config.toml
model = "audio embedding model"
noise_aug = 0.002
win_length = 400
hidden_act = "gelu"
qk_norm = true
dropout = 0.1
am_softmax_scale = 30
init = "kaiming_normal"
eps = 1e-08
max_grad_norm = 0.5
epochs = 70.8
Rows from block 2 of a small audio embedding model, named by matrix and row number. Rows with one number belong to one neuron. Each number is 128 + 32 x the weight over its row's rms, rounded and kept within 0 to 255. All counts start at 0. Numbers have three digits each.
Before each neuron's rows are labels from the 100 clips, of 14976, where the neuron reaches its highest value: "strongest on" is what is common among them. Only what is clearly more common there than usual is listed. The data: synthesised sound scenes: up to three everyday sounds over a background. In brackets: how many of the 100, against the usual share in percent.
# fc1: MLP up (model.blocks.2.mlp.fc1.weight, 1152x192), inputs 0-95
# fc2: MLP down (model.blocks.2.mlp.fc2.weight, 192x1152, transposed), outputs 0-95

strongest on: doorbell (25 vs 5); stream (25 vs 6.1)
fc1.427:144099156119198150124183158104101134095142098174117115116149129133161120125112126149130149107143112073145175108159128102113069093149153096117045089112157113113139129143137132168155109080198150150113111114201122121143175113128136116187151091104152160123157107081155120155183093129248112194
fc2.427:119139154075144144143141129101127151122114106103187093102112083146133159119100115091186100111142140161168106139096130204175100149119145103119185131096183130125113153111127141148080127146218098155106173116167141049168116107125139131142110231192150119157139155147166121156142106130074123163

strongest on: beeping (89 vs 5.5); first sound: beeping (88 vs 2.7)
fc1.466:117107168165129084175100140090139119087145186128106184152117176106147030075123163156131144122130164120066129109110154114130108158154162126084096120150146119096080157148112105097175152075105075107114100152102117145063167142150136108067114095109109106141140078134103121104154138114146117128
fc2.466:089083113125144116195118095105123064091069129086050147134127163147119081136174082103171127113082176144162156156146161099182172099130137107064162097075146104128132133083096148113127119087108127051093140114095082127068152173117174171145120138073138154163140097092173161152137165142085056073

strongest on: mooing (51 vs 5); beeping (38 vs 5.5); first sound: mooing (38 vs 2.4); first sound: beeping (37 vs 2.7)
fc1.12:156134144150186099147114131114086133126129121153195045151156101117159096073084176128125169137162122075153139123090111128122157111147205061144127071084153115145104207144154093136158097130173098104146128142116101133118073142126122157095151162091092104157094181083203125139158165149186129150
fc2.12:111156151143110132110146133170106130140134094131153073137187138165135156092089120159153165125132132120173126149123070140097121141128130114047160135120129094140136149111143129091112089103108140086171152159149098084119176156081133159124133138109137120189127079095181215183175089145130119124

strongest on: explosion (55 vs 5.4); first sound: explosion (53 vs 2.6)
fc1.613:136130098076086149122144076124101120083156142147117149101118143143110137179149059131112131154101087170136177072143157159168093082119128157120124142109103109137135115125143165147164095146130110083110162150074083102155133144136138126129106145179137114127105115086103084154083169112083171117
fc2.613:130114149144089166195118145164126128106158107138114082123119133126082118111196160138110168155101136105180153126138118131090199133103134127098159129165139111108146128179071151101117113112180163103126131115113117091130216086123127116113092095099080131155106094105115157218182086135099118073

strongest on: car passing (100 vs 5); first sound: car passing (100 vs 2.5)
fc1.527:101137119170149159135104109192124106133144108140145173192117137122127048146148115159161136158095137133086158069174118133131091078110116086129148117152158120111172142150119087087104132144117128154137172180118221107151171159201122125147062060111123183127155103107128129123122119182148065174
fc2.527:215076132149076163088092127145132109108100125127138157135143156138162155092129138095128139156117146175137141112118085132129092167126104127123139141192150111075140161178137173156138111114160198156139124144106096170122168161141141195159149129147111114120088155144067148147179094112161044032

strongest on: whistle (97 vs 5); first sound: whistle (97 vs 2.6)
fc1.3:129142101104159057140125163157175097122104152126146105133133177123129129130098128091122134105092097104148049094126158111166144173136136132133142092180094130154120128101152141151148112164138060134147114143136144085173159093141127164122119103139115165116140170092127157135082149098119132181
fc2.3:131113132126125121170117155104158120166141135114130138159106122094128095143156168108096106106107111183142095164136108147089130102099130110098172142173146152094099106110123067108115092150179095169129107123101182093139144124169097183082132151116154122170093136138119075208174112160102120158

strongest on: doorbell (37 vs 5); first sound: doorbell (29 vs 2.5); whistle (28 vs 5); first sound: whistle (26 vs 2.6)
fc1.716:157209113147173124102132165104134128141121120134150093134184058142153124087095120174082138110185157099137116145124138090131152183100120123126151125142133127166137104138171110225078131186091134162109095125183124158141153093081124111137146102154129155085155119097138127127184136149127170198
fc2.716:148144116181074083120175125108084189096111096088107146139136137096120136082171118164144198140166119108144127177072088108117201187111148117090129105164078104142123093196125115201118172143132171150162127141089173107108169105104111123088151158123123137152106172109112062193180116089118153157

strongest on: laser zap (35 vs 5.4); whoosh (32 vs 5.3); first sound: whoosh (32 vs 2.8); first sound: laser zap (28 vs 2.6)
fc1.405:094123103103111113142155097165111152175109112095153073119149125124085154175202134130154101158094070092105120129129045115136144109065150087142108109120163128161132114157150127117126102112141072122164114139153153146151131110160111135155118146164072142069186146164117098152136091164095133104
fc2.405:139108170128106122153108137130115077144120073093110149194152121161117112083170101122200146111127099086159130076105123144126143122138178115122137165104178103107120164133165125151175116112167104114118216120095118113136226130149147182103125158102103129134102070140147111212157111109120098121

strongest on: siren (74 vs 5.6); first sound: siren (70 vs 2.7)
fc1.357:127054169122118130193146137074127103100121120164187145116105134117168105119131078203115131149112159133106084090075056146146128162073132133140127152156161093108141144151134168086147069117098097123139135226115169174119179137110129115152097131076076115113122140098167075110119134082165105175
fc2.357:153125183186084129084117081143080175146133081172122083151137099168157137127123104149095176146136122141147115050122080156178086139115112131107154151145163124121148160200148147112196104121132137163150118200122165137182169143152092153162060114167100142134150149130152096176085143139160081126

strongest on: sawing (49 vs 5.1); first sound: sawing (48 vs 2.6); snoring (28 vs 5.1); first sound: snoring (26 vs 2.6)
fc1.298:102131072184135115104091152157109113167140113121142106080139143077129161123099121148079117081158139093149109106178114109103140150118112167095133115026165138188143180104032177110099171162097133113079119125220185139125132139052177058108141123136129183148075084145184181093132124119126110155
fc2.298:121155156175115132210107125161139065118142140136098138118119131114148108110100089145090152139138137144167149151147188149077114140121094134052090083110134129112169140131087114078155067101113122073077156153164138087162134129094073116132097092050135134194117066122150152141138125073125101095

strongest on: laser zap (30 vs 5.4); barking (27 vs 5); first sound: laser zap (27 vs 2.6)
fc1.507:173137072133176146125146110203144064115144089108130086108144162128114189142131126076168144117136106128145112126146106092145073160094146046147146148061212156112069138190097153148121108105112124144156182066146171146156132117145111104122119163124083175101147158161158136117111079236092121090
fc2.507:197083173161130137088153129113146072123143162067152157158107173116082109086164144100108131163154147160143129129162081154134110124081140111178114185175121099074108113159198110171112130179139124163113135066094121130114111112195141190111184191153124125075112120158067070158176124160119137079

strongest on: siren (99 vs 5.6); first sound: siren (99 vs 2.7)
fc1.140:165108174108109127137127133107123077131137119144110155130119099169128121129074103126100174132171145149180145082118103093179092150120156123233150086115117174159101080131108180099161099043087086090135112159133150132122130112111078102158130052163063151095157171120136110107145107154136129131
fc2.140:152084124091110154124119090066116150159121131106183143154124108172172155159158118150127188125128117162126092124133152059171202135131157182148160129139127160145107074160124155112140131127080147158187122134122132141100081117149081135111169090150085122082122178116064107123106188119169120080

strongest on: doorbell (41 vs 5); first sound: doorbell (37 vs 2.5); siren (34 vs 5.6); first sound: siren (29 vs 2.7)
fc1.25:159105139136146113140121179122114117125144171132141131148167052153214070127113129129089164125158174114139090061171172136100098100137127122130157101156152198180097103163104139168128087056160167123114144137129170083129079162143110164120096018106120132176101088130123088126121105089164118139
fc2.25:155083130064113084144143168156173074111136184096127098079151126142172134116093083087146099081119107103165107098118134131117097073158083154134102084107118157154133120103061129118160123142128123090068128098140115096092054146118116112139175089123094138138155181085163181136157094075136094117

strongest on: spray hiss (72 vs 5.2); first sound: spray hiss (71 vs 2.6)
fc1.721:214126092173106100163185165069058114109139144078109140141104125146082130179168110153160159210099159106094166098104145108148088162086048189144064045151121111148142105143103142176106155177130085114117186131167098120128100176151126117182165123130114182117115143109096102109130191110145175172
fc2.721:120080139151059134187115170173144060124148070104126118196079177102101079079182067124133173147112148206159144129167121137119106125121104127143098153158154098135099140115129107120125073153126110057123128129075076091145138132136140150127142121078120151140078093136108130168207170112093102070

strongest on: spray hiss (59 vs 5.2); first sound: spray hiss (58 vs 2.6); background: none (46 vs 22)
fc1.475:133175072176115056133126146098117139175085147088123130109110116111143156106133145200133148184161166097106131145077123091030143151100102131182098108106149156151147133128135154115086150160160073146161107109177131189126101168120108146146102182150150141081094134118079127139101108078157202118
fc2.475:107144161190108129111180131163133120202110130123133193140081140126120163093148160222092119128190160127104108193075126146085199175126168134144098129114129149082153133168164105182128127149087146103136103152127100180111136126162155152118147144150157182162122127135133171151092060120109152114

strongest on: laser zap (71 vs 5.4); first sound: laser zap (66 vs 2.6)
fc1.648:109125084077165125179168143137095124137134113101091119086120112064128138105101112119143156138114125136144130150128080064062173116143116107106143128097192131146128111131025139089055100075145135107107150152172175134035085173091161097143160151139125215117088192111181121106146107142117122180
fc2.648:121126112094125156162144139095105111127169179090102114090162098160129103127204129065149098121101149177201139105136166154103154135099104115077193093138172137135121126122059132150117124121181150127078207057160116086102095095176138108124126187085154163151127172187153096125149122152104112141

strongest on: sawing (38 vs 5.1); first sound: sawing (38 vs 2.6); whoosh (36 vs 5.3); first sound: whoosh (36 vs 2.8)
fc1.56:165136088133095124155154130146151126187174089086124129153106067139131123133192125119140132118138122084095140084067083147206115141023094125167089089117181169194114089136178125166131125103154099098129133129127139126088126158186134116139100143094117126120151125150126087069126123105115120168
fc2.56:157140141125091094131128124139134051078143085118105089144064144164119159136200129142172142081133107074169160148082161123144115130136117147092107125108162121143114157096121116184168102080100148090113079095136078067154153138116102117124148128077085137194112108193077104115145074121138093087

strongest on: siren (32 vs 5.6); first sound: siren (25 vs 2.7)
fc1.669:132166167194128057155114177118090148106136117101108178084103091144107101093166167144151156098110163063120123149149171140142179139136137130100084146132115123090099112111137117136063186092115130121102162138163157119111145152171163153087136103071142120143138075145115158119131150118174118149
fc2.669:140102147149100120130094146105159080104174128101112149157065111129116050086185107092155087078104141128192110159171119145137115103139128071066134105104117101130114136106122120114178131099158099094115103116102139131107203149166147091111106171078136168142124087132154114207168153131130125143

strongest on: muffled (low-pass) (32 vs 12)
fc1.57:089105095107108119059101074154082217131106091157149121143065099160090134171133119183115063079135132147138151150147119217132101119126115118093144158082091124060147125098101118074170127140122139095104119119146103119121146154130117114108170142105106097184170081119106191163153122072109091122
fc2.57:150119134151095116178116125155147077161172107085104109153096150111117089132189141127154155142121143117182126112104092148077144143126127135065153109122136113159158142159136166128143095080147126095133136137089089104134209155133153141108090121117113166124113101097184143199125080139099127128

strongest on: mooing (72 vs 5); first sound: mooing (72 vs 2.4)
fc1.117:064152084151228058154139127127147088098143115128149124115149147053152118119108145102101138107095094105178108155168118084108125169121141102070157117091130167175146127171138155126119084114132154083128093168178105067087191142139182157209065100139154176072045157126110143087130091130143125135
fc2.117:113109160110177103160165165185148137154130089092161130157129092169117125110087139074166107159089087189136129131173112152075142155144096060140162090123097127168134095162131090126121167189170196136134186121153088144163157125175127140161132131103163183133133161095218110155131111105096076104

strongest on: laser zap (60 vs 5.4); first sound: laser zap (58 vs 2.6)
fc1.416:107145071099125195110123078114161130116154135120179100108156153135119159129130127102153157147130079128127127158182118109125160103162112122114112113078094083138176156077110142118092164112153096144173107100132124206143124101106111047134138181103119168076178155131188161157135159221076154120
fc2.416:141110100084156160158161124129103098160096107080085152080186080164180140107114101104128094141126136142165139110094091155108176107167130132121157080117162122126111096124125144141099146152151072127153193092161127145085159121135104118151140190151152151141119152091144110203174100114101121144

strongest on: water drop (36 vs 5.3); door slam (31 vs 5.3); first sound: door slam (30 vs 2.6); first sound: water drop (29 vs 2.6)
fc1.490:167127135151158080175153079153146114090081169140133093117125104095168151116100129093087156118121124143142191156064094100141170139087134112147075114129143104071116129165142114151116107134136120079083140176131119166136094127113096157076157149105105123138144144082137156135155121138112153105
fc2.490:139099110174142107090160118162159139183112115057166156179155177127120144123105145131094159111151096094117153151125118191116106121160177103149074147073130118107155160171230092125088163123152095117161143128076071170097171150106169138077127152119096109137122078120149193184094107171080180127

strongest on: whistle (45 vs 5); first sound: whistle (43 vs 2.6); mooing (29 vs 5)
fc1.554:077161061203114094173131153151119139179201128044167165112107139190132159123169093156109161145127156093124116103104144123118110123089105146159124118115138136211151088139164133158117095181071079159114116121126161134159149185089101097142156132101161151103132092164107073132111183114114159232
fc2.554:090140114198053034124139135189117109165169118068167099134104141077124113149191097157147132165160152091190105125121128131105162159095116128128092096098102114169133114179151127153125122134075129091132143147118129068145134132096122111080144148092116186123103114118145142115111045118119149156

strongest on: snoring (69 vs 5.1); first sound: snoring (69 vs 2.6)
fc1.258:112164079100059115180131115135176148144145114172197090123121131154139123148114038160191142164110141123131127129122123115115148181117109141131119139117149158115086205162101151155079108185140130169102157147096118152161117116080180086112077185131156124133152151096149106083081205109084114176
fc2.258:092174156178048111193081085167124153155113123133139085135155143123125089059164097117159205160138139102159121096157117129114168139103158139086118113187104117124118168201111165149130136081111193126099173133077094110154159055119138132096114101115139131123099116074159098142158102109119080077

strongest on: beeping (48 vs 5.5); first sound: beeping (47 vs 2.7); creak (35 vs 5.5); first sound: creak (31 vs 2.7)
fc1.469:140157120129158119143114129102159072145159200100178126152102158114148063065185141122156134094100084086123119163167129110138183157142152146138083102148132166133149181102120091125142114110137062134126131147098139112124143149205118123073135179092112154134101140129107146156133178134111109101
fc2.469:114109120157118154153080121093146085164154142099087158224085192153078124163215170125130098147104124123131094122162080069109147163136134146150141153161116085078115144126143113111130115106107086148167103170074122162109188174168150182104125170097125136136107124165119142182196155111098124087

strongest on: doorbell (67 vs 5); first sound: doorbell (64 vs 2.5)
fc1.697:138116138132141128146137178097120125138102124106138100141140105096118136146101075139120187138098151070138154062158152121135070099143172127193097126120116116187137153145152125173128151101190101149143123134105162067133182155142166119193125059155175138086108107116120114171089128134168131169
fc2.697:152119117149073141067190123141113174160093106150147078163129126147134133187109133156155143148141124097127137075163147195159065116130136141177135113127160106109167198164142132162179148182166172118106131123144127094136158136108168169180140113137139171099163106119135145161141090142169092133

strongest on: snoring (69 vs 5.1); first sound: snoring (68 vs 2.6); phone ringing (26 vs 5.2); first sound: phone ringing (26 vs 2.6)
fc1.104:123132085103121121155158139174197148181134074114180058163142127128149131154130130132219147113102080122088184126138098128127143118106091096150151114098150165137142132209154102129059125094113073126140102119132148116110073156121153074119072158098146138162162162158172129078155098194094089173
fc2.104:127171126119098109152102118148155136206133098108134044153156196144127113129141117101158172141131085146108093051212080182125111115076114128132170153148120126135096169133226182149140140108134077163108215128087119119167165097127150176107092124156135109131125138147160109117183084153037092108

strongest on: siren (46 vs 5.6); first sound: siren (40 vs 2.7); snoring (39 vs 5.1); first sound: snoring (38 vs 2.6)
fc1.395:168141138093128126132101185122119100104125169171102156088088075178168094133144105184128127141111126129127117131166109125121183121144096108194137127060155157130137114112089157117145119116135070062187127140135134122106185102120089144130143100149054149110104144156141106126139132114153149141
fc2.395:149076127138078096097175082123132171138139141143140127130116091125174147176139128188098187166108123191094124100116110135132166182128107166184103098131117181123145065154100088052130092124128120138163121117087143152129123159121088095107152121153093158089106179079095098159133123117157169131

strongest on: whoosh (67 vs 5.3); first sound: whoosh (65 vs 2.8)
fc1.8:120131108155129089172127098091091150117155119107085107132113151119090092123158144136156116158136127090081105080084044128177124112112135140161113095053158074074147151098095111096114142115153111121136126155156072115173116214062160108084120073101105129133129156105128154142165189160145155177
fc2.8:165148152160106164215088126135115084141166108152078089139108113131128081135172085159165175140145129115168123085109115128118145099144102171040113098116148108157136147097120167109127109038133098101116169115104116113131209144086161102100114124075136151186098078087145095209144106137157136138

strongest on: laser zap (38 vs 5.4); melody (33 vs 5.4); first sound: laser zap (30 vs 2.6); first sound: melody (25 vs 2.7)
fc1.766:180091154165134150141137104089107121108207161127100153182079188149138144159119190109117141124144115122025124100121111141140153125110204153163166121116112111137113091125122128126144148130128143185168065112081158107140137097153142167092107113137077121100129121040138104136117135119134166118
fc2.766:160135155100132150132151164079125167152155122192063134158142142109124119177109117116175140098199102130083069065170054102135107123132138048182135099146126103150130116151096144078125154160163137131180149118101156176156141092083142165188151140098097174075174142097186098187120147125154167122

strongest on: snoring (87 vs 5.1); first sound: snoring (87 vs 2.6)
fc1.88:072123113135101096137180164173138151180132093102150041114199156110117121062129122106135157166126125123104110098159102166131139147095122137173129117090176127109119166159146172119111117132193140159161158113079140094150074101127189117124126144189112128075143186101167159091136123181073152144
fc2.88:120103126122098153135088130097115137160147103102160114105144170162124087035149090123127145111145113150125084106148113224158147088111163194097190184122137093124110154099177158113156173107109089143096168149072100110064149070111142156075115206135144062132069082105202082145181113125115088181

strongest on: whistle (43 vs 5); first sound: whistle (42 vs 2.6)
fc1.453:119128119172161080176134133136171124142131152096080134131175111142139088113113087121119131160081139106154118100103148107158136134114154147131131076151124112175125089193202082172122088146142099141159136183115157136155166142155112120183093125146119142111151090094053096120067167156117150179
fc2.453:131141141182144094133130118119141132121166168070107176161099144122104051096175153105128112061127095092153123128136120159151098097119142056150150121191082082121168093150159046126172146171113113137128114150117185112105149155170099155093099149063143088116151110144105084158159131163142131141

strongest on: water drop (37 vs 5.3); first sound: water drop (37 vs 2.6); speech (27 vs 4.8)
fc1.314:147077139137172121093123129109121079140076163059144180200143129096120090125167192112098155132119112183113121113137132094119135182132170112118135141115133126110170142139165105189142186151138093137169173189061120156093144169182115177082196149114091123111071131163110146127187153155089119113
fc2.314:139084128163117090116104139160123050137165121064101167179105159117111083101216177129115145122120144108136104115142087150108157170129132138103171141137124099136150104166190120134107189108137110117166136171064075154073226136150146173103149196111100106091080131136152100176177107096099120117

strongest on: sawing (65 vs 5.1); first sound: sawing (65 vs 2.6); whoosh (28 vs 5.3); first sound: whoosh (28 vs 2.8)
fc1.179:130146120136123128128129114108096106157118116043127136139103108102141141072182069148133130181093129100107123088104093109126101167083124149197089085088153130189152132124141118137114093152098079150101180207133135154133083169145119115167119076102152157129125152136152113113117146117132134176
fc2.179:140132170149119125168061135155086057145127077100117115196112132122096128098197118077129157140088138089152140118146172115135126147093127111121118107167174085091067202119102143130145120134167099108108148107127097113154153105203149170151112144081078127136071078162139134136147112116103050079

strongest on: mooing (62 vs 5); first sound: mooing (61 vs 2.4)
fc1.262:100115094085135118167172122131101117110197147100119119152149113125179136153136069117174127169125114125121112125092084079130127171128084098136135108156118166159112109130122138192103087088135132161111140126118103039111080190117123110191093144162190168065127184086094108085118125102131117095
fc2.262:141071185068116130185114147090154131124130121128132093152105155131112124107166111151188123132119086154161085136106068110119141160090131143073202156113119165099104111177134085183134096108163152125102172124128149070129180180104089159098143159138157091171116111137094090158180139103147100145

strongest on: explosion (50 vs 5.4); first sound: explosion (48 vs 2.6); footsteps (44 vs 5.4); first sound: footsteps (42 vs 2.8)
fc1.87:089165110159106083120154132125143146105116102117117107111150171121114156114184090148139133162178143154132089124156118095087195183076029106092109054119193121122180199107105145173111105138095087033138207095147130136144078091080140090085164141145101173136151109185123107106168129130118134139
fc2.87:120217144158059117164080109186180077159123125177122106116062130130127089127168152123126111088130139109189072180157155138081152164126090108079115066107127176130146226132083105111142119068183118142106170076155155113157141091132121087042136141115121150175162079121168136160128090141110145135

strongest on: church bell (79 vs 5.2); first sound: church bell (75 vs 2.5)
fc1.731:081169109157158075135130202146137115167177170135156158083172098094169128145207176147185127131150164111124102121098109115047091169090159152101126066130118164191135124069150110123082120109140134128121122154153130083101148110113173155118101121133158196123120176181147163078091109142097138137
fc2.731:095119135125204111053170172148084138123151141104166137073176125021126099115100152145090124087136154159093142133113101142121109155099228075140137106118169099159135118133172085123067144169150170124159151143148134153133155121131156170188117105141141149072126175085154157139075125135133114151

strongest on: siren (59 vs 5.6); first sound: siren (54 vs 2.7)
fc1.392:111118156117100130139165134161196125087155144171087191139114084162100183152124095160156116128094127140081124149122134144138130149157106087147090176096164114140161088104074095059087082140165102046172119165106120157118171101088138097119127099130092131130140111176140130147084160116112140117
fc2.392:145076225116101111146151155172124172132122073167110153135168108128101131127088128164140158195129128166114146077139049151069160136157117087134116160054164100143198103173106125070110111116152150050133154182123113182124200139104128145115113078164084155117159113091121168208142115124134118106

strongest on: muffled (low-pass) (29 vs 12)
fc1.430:109202131124160109172178131070174096127065112158151082124145088165138074155138146167111125138132155083139116145075151104128128193094112077101115096126143175119155112139101119141095171162192114148051129105174133134169129114135147080072130158101139146140150102119125117146121131084146154172
fc2.430:156151152164062107113122125186081112123103137112139132115079164093102092127198127158099124146136158117163155146036102137090109180093103166081131094164100131123142138180156071212113116124135168098078118156096106137114186131151153164091130118130138110166080171123118109176075057100133109136

strongest on: mooing (68 vs 5); first sound: mooing (68 vs 2.4)
fc1.186:102174128133121134125154091099068123110144134137136135110224085129151143137075177172157133182140097105125122143099102077076140094111170147160147146082165115135125181072063140134142135114102095119085109170133134155194142123123087101145123107159106075099094168192103070133145134149177142157
fc2.186:111175121172116147127105117131143134140156080127119084140142107098143137161160163135124167128152112085201136178149104113130157123169124096117093137116136101140129172179113110062102145091195115162165072154121146175126153124135149101090087136097071131146158085115160124193129117198102135141

strongest on: sawing (87 vs 5.1); first sound: sawing (87 vs 2.6)
fc1.636:135173120126133125128152093144142142112138121083136103129125084138159140131130134103122124179139165110143127139093112125136171171157083057133136090135142124171143131155168089136118126062159103173200231113157170202096136135123120102146141149136131098104135134056175080096111120176157114150
fc2.636:156147121140150190172113061139132132124129120191098151145118122085131099102135117095060166171079082143087181122110157135149146107099169116068150166146143125078138126154098124144152108075126149154050155160105178131150187088164093128118054105081172118192125056148110061177146118116135122161

strongest on: whoosh (51 vs 5.3); first sound: whoosh (50 vs 2.8); sawing (34 vs 5.1); first sound: sawing (32 vs 2.6)
fc1.74:092149112182140119109148174153079117156158043117204143145162120083126162137110134132154139176070099127078154079144133090074127140081104105161088136032164118156112151103096192110066147135131136110125132156155078143128127099111136129129185122154144163117047191177164068090137103114114160142
fc2.74:104130155142180135144122155127126100122147109111146046104105121150169153131102100107137139120174142127212117154202134111155109145138091108080128076089148080150143150140130176109137171092173122151118144159091138145110144146175136154179123148071093168149148127108199163104066155142102073140

strongest on: water drop (96 vs 5.3); first sound: water drop (96 vs 2.6)
fc1.649:179135184118179105126109200132147107176100145116140172175149086142160116079072171117075165129146148113127144104164110109110081105094159097121106135143138198104076102153146201168128135104203165180113175137106120101101111129139100153128151132162099163135118125093179102146191103116173144179
fc2.649:210072142059126081139139116145108073125131092091099154157135103136152100110132104086119126109153129122109135061137110162117128048091139111106136120103157139112142132129114196179172155139115118114061205134100067073133139106159108109111152120143100150120061129102181125155148068115135148152

strongest on: laser zap (53 vs 5.4); first sound: laser zap (46 vs 2.6); explosion (31 vs 5.4); first sound: explosion (28 vs 2.6)
fc1.701:174097052113112152182201154075112118098146123113133139097098091102154125147171099098148143120139166128093136117171136104138155146120070113180141077103072137170145092135114129149074136192108079150206113083134125112121095099166120061226176154104118144047047166103132106092128164111085136166
fc2.701:131126135091091144167136095166139062095122150156126085127084122161103094079104084106138138092105156177134109112162149148130171165138103133113112123143105085144124081118041098082160095104120126098130178106111032104101117153127140097170167115059105120122109137101146169124160131104109079080

strongest on: beeping (84 vs 5.5); first sound: beeping (84 vs 2.7)
fc1.173:135150123182103133109111066135123070141190184085140117166106177125148136099189158110114130117128156075140149146118133097159189148109123140184067162150104101121111182098172086117131136115154088169159104112037108122143111109184139118090168125117141126133118143183110154147116184156082165080
fc2.173:131081105176092153167077100101156100128175148123080204182115197104130096111180130120129097083112119160111098123160110107170133138146154130137152167201082089072067099102123110103123115116113080157190080140070154136104136142151142129104113178112101094085099135129081090149181181097130137061

strongest on: beeping (32 vs 5.5); first sound: beeping (30 vs 2.7)
fc1.545:144116137154187134105141165096151142175117129130127071093201029114191167112125172169201148130206120119109155138134092067142180164128124074130083088106150113139162100123106177105112170104150169163148094119181187118122121108066117092146169125132120177111128154104168113135178131155199134132
fc2.545:138188148090155155095169119132099141105115057149161120084126052081140201107128152157151122142214087133156141163049085120061157111080153107115147114079190135119135149112121152143098123106132101135127165127168170072203157080090068120105148164153110143197139137118149116178153070136111149154

strongest on: siren (42 vs 5.6); mooing (40 vs 5); first sound: siren (35 vs 2.7); first sound: mooing (32 vs 2.4)
fc1.318:141153122068133112184137136101080111192115140071122119128118120135143163157113126127167132121113130093133106150110112123157069150166095092098198149131084144140158075126159096162085168183130054123150111126135150098100123129162173082175102160161096121122131081082119084146116138153110136155
fc2.318:143122123125153102168134116188184148208116112084172094104112132104129130178111158088136095141099118133191125126158126178090106111175064122161131105022115168176186098132160144078069142107153073089119164129169153178116127182139145057082094110144114103138120113128143149127137078159114160167

strongest on: laser zap (74 vs 5.4); first sound: laser zap (72 vs 2.6); mooing (26 vs 5); first sound: mooing (25 vs 2.4)
fc1.330:081157028095197164113131094095104101188165139121104080112186134074132156142140078104106142123139122121112078141157139075136134162126097184135168152122132099137179115162071125180122131099112178218112098150151140138124115153128148116191095105093097117066116167132118093104119185147170102113
fc2.330:115115050082129091139150092134142155182144083075111151149121144103068160152196128105121173143129127120146111174124136119133119152121144119128195148144128100159147111174186098222115157148204140163126142138142155081099130115133123130169060172172130124111176167175101094172091136093033134168

strongest on: car passing (38 vs 5); first sound: car passing (37 vs 2.5)
fc1.615:144126075153168083121114212146115031112150113140086137091130130060135065146178159119110117094168199123116121129153150148070084182094130107109078038091175128144118142079105127146121135118139122116081156137150114126147114111127167159175155147095125194042103156141184141135075141123102162142
fc2.615:100121118115144096103137168147077102182150118094123093047151123063139099106159169160060115097154193152102105116134105175083131129098122105102123095121127087156198130102116148112143156148111086087143184136183103109148118092130149130114139136102103171106081113091196167133116086142083184189

strongest on: whistle (33 vs 5); first sound: whistle (27 vs 2.6)
fc1.99:080131139177137157134100129103130128112159195159130072064095109156119145127124154107123170121134076067076152103161115151124136116087145133114143131144131171200158174152144183145154070116112095129129101159125186099147164142059090103132108167118177178133126117159118110110140173133180114160
fc2.99:084158087188138103136106126172051077193182174098136094089085093064116122182175160167128132151119134117198111137148077156102115100086115147148112082145151135124145112118149135098100125157114117113115112142187164044157107153147111165135130169125121175139094135143132171136121113136127166131

strongest on: sawing (86 vs 5.1); first sound: sawing (86 vs 2.6)
fc1.544:171121128146092127151157073179166122139131140127134142101133132090177056084152131154148147126082158153084236079127115115160127133114163050138102052169162096150133102142171141132108080108151120142121110097104141104111160163153146107161072136126141157110143110053082115160126139145108114164
fc2.544:166145168131146139168095099142133039101166185132155132144083131135156101124165121092146148155075111140149185108110120095111154182100101114087089127142160121111167114119160081134099061022099118115098135153107105152117171178130112160101105107066148127177120072151074154157122111139114075076

strongest on: car passing (95 vs 5); first sound: car passing (94 vs 2.5)
fc1.740:172097130178136112153131117156100111145145158103127136183140123110167094133167092131147166183097164103115168113103096109116105118080159114228098098124208131122193123162176137125083100162114093121157158204111084101162105204181174142147092126142118183083118122079080068111111130177114161133
fc2.740:187090108179146140139075066179094105126113091079084143189160130055134106138163133091136173172064127141140159123098130142124095126108169118161127139207172082049146171145183108128114093138153110143141126141096133152181171165154150173146082101100146056118109088114080148210138118132140111068

strongest on: explosion (31 vs 5.4); first sound: explosion (31 vs 2.6); car horn (28 vs 5.1); first sound: car horn (27 vs 2.6)
fc1.616:196105095136122129148146122147104121083138107096121119122140101169157149107111099123124115191164185101122149153127078103101138152133106111172118074144219090122128149158165152127098058172108032129150152195087144159139137127115132064158125186124087177092111157100178091166160151106143171152
fc2.616:123121108070162106113104132170090155106098072069216121130174081121088096090104117066146147146067140138151134121119114127124143148157137122095155143175123074096110143176171106127043147146148126130160129139127117118105171104119137125174093143136182047087111111086145145152146105086104114114

strongest on: church bell (96 vs 5.2); first sound: church bell (95 vs 2.5)
fc1.131:099140078170190094133156203160153118139215137128098122082145126075118096126129168088133122118099133083136106096157171173092098152069182125091124092115120147167180136120145182151122124132145175143132158169145099093140135111092201147187083083141126174083116165157157168039107126133095144131
fc2.131:098144111103167073108146172198067112148170092117182115119136106076147072069095121125111138098141134152110136094147082171102118131113186044117117106107121067188177130123186116145095164144132128104126199160156090108154131128139148186182120106110127159081083138060170147146112133135085131155

strongest on: siren (38 vs 5.6); first sound: siren (34 vs 2.7)
fc1.209:127139165149120117158128127064143127138146149132104155120101101098127075099160108141192122098092157099124086127153176114147110122080144122152081059126129154114101115146128134167163158056155173170069109109111147105126158138131193112119128145115175173094139100102112113126103117130215120141
fc2.209:108126174132109099156174092066139122128125163097106119087107158127159116180122102138174133151135155132109167111091185159183107094106117099122158135066145130126123095162141157147116130120117166100098137066166146078112126127091147139154091167114158204147096080153160106119124107168128142175

strongest on: explosion (39 vs 5.4); first sound: explosion (34 vs 2.6)
fc1.702:098153100144151074153107100138087106134115101131068118109139097117106067113184180154086124086160203104176107073120143080030135154145127150089137089105167089091177150105094172129128132131119110112126183148141166147053156165098137106135143106082183190114106119093178134164133097136168150147
fc2.702:143186079171115138115084107150102140194097137164152100083104135072120113104215209170112134127109174149174137166130102139067132167080122108134155086179186121074189149117111148105100104130180119142117137146170203103158143123142171134077051161116140168158101046183113157199151082155097132155

strongest on: church bell (94 vs 5.2); first sound: church bell (89 vs 2.5)
fc1.526:128151087099215114110143235168137081147171086198103152096123104107150121178124180075132109088144089117172099083121148129086100156152119096115137065098123103212150163071158157127137129141117128150118126152184108082180103102132132181144130068132133213116109174150169153082095131131115143127
fc2.526:113138152107180110102120187170083102146170134143176099111148117060113059117142124157147129107143150154103127066146090130104094119086134062132114098148123063150184099139181084140102155151138145116142146182171138114181127095154136193159106098083148162097107122080127151120105158096117108163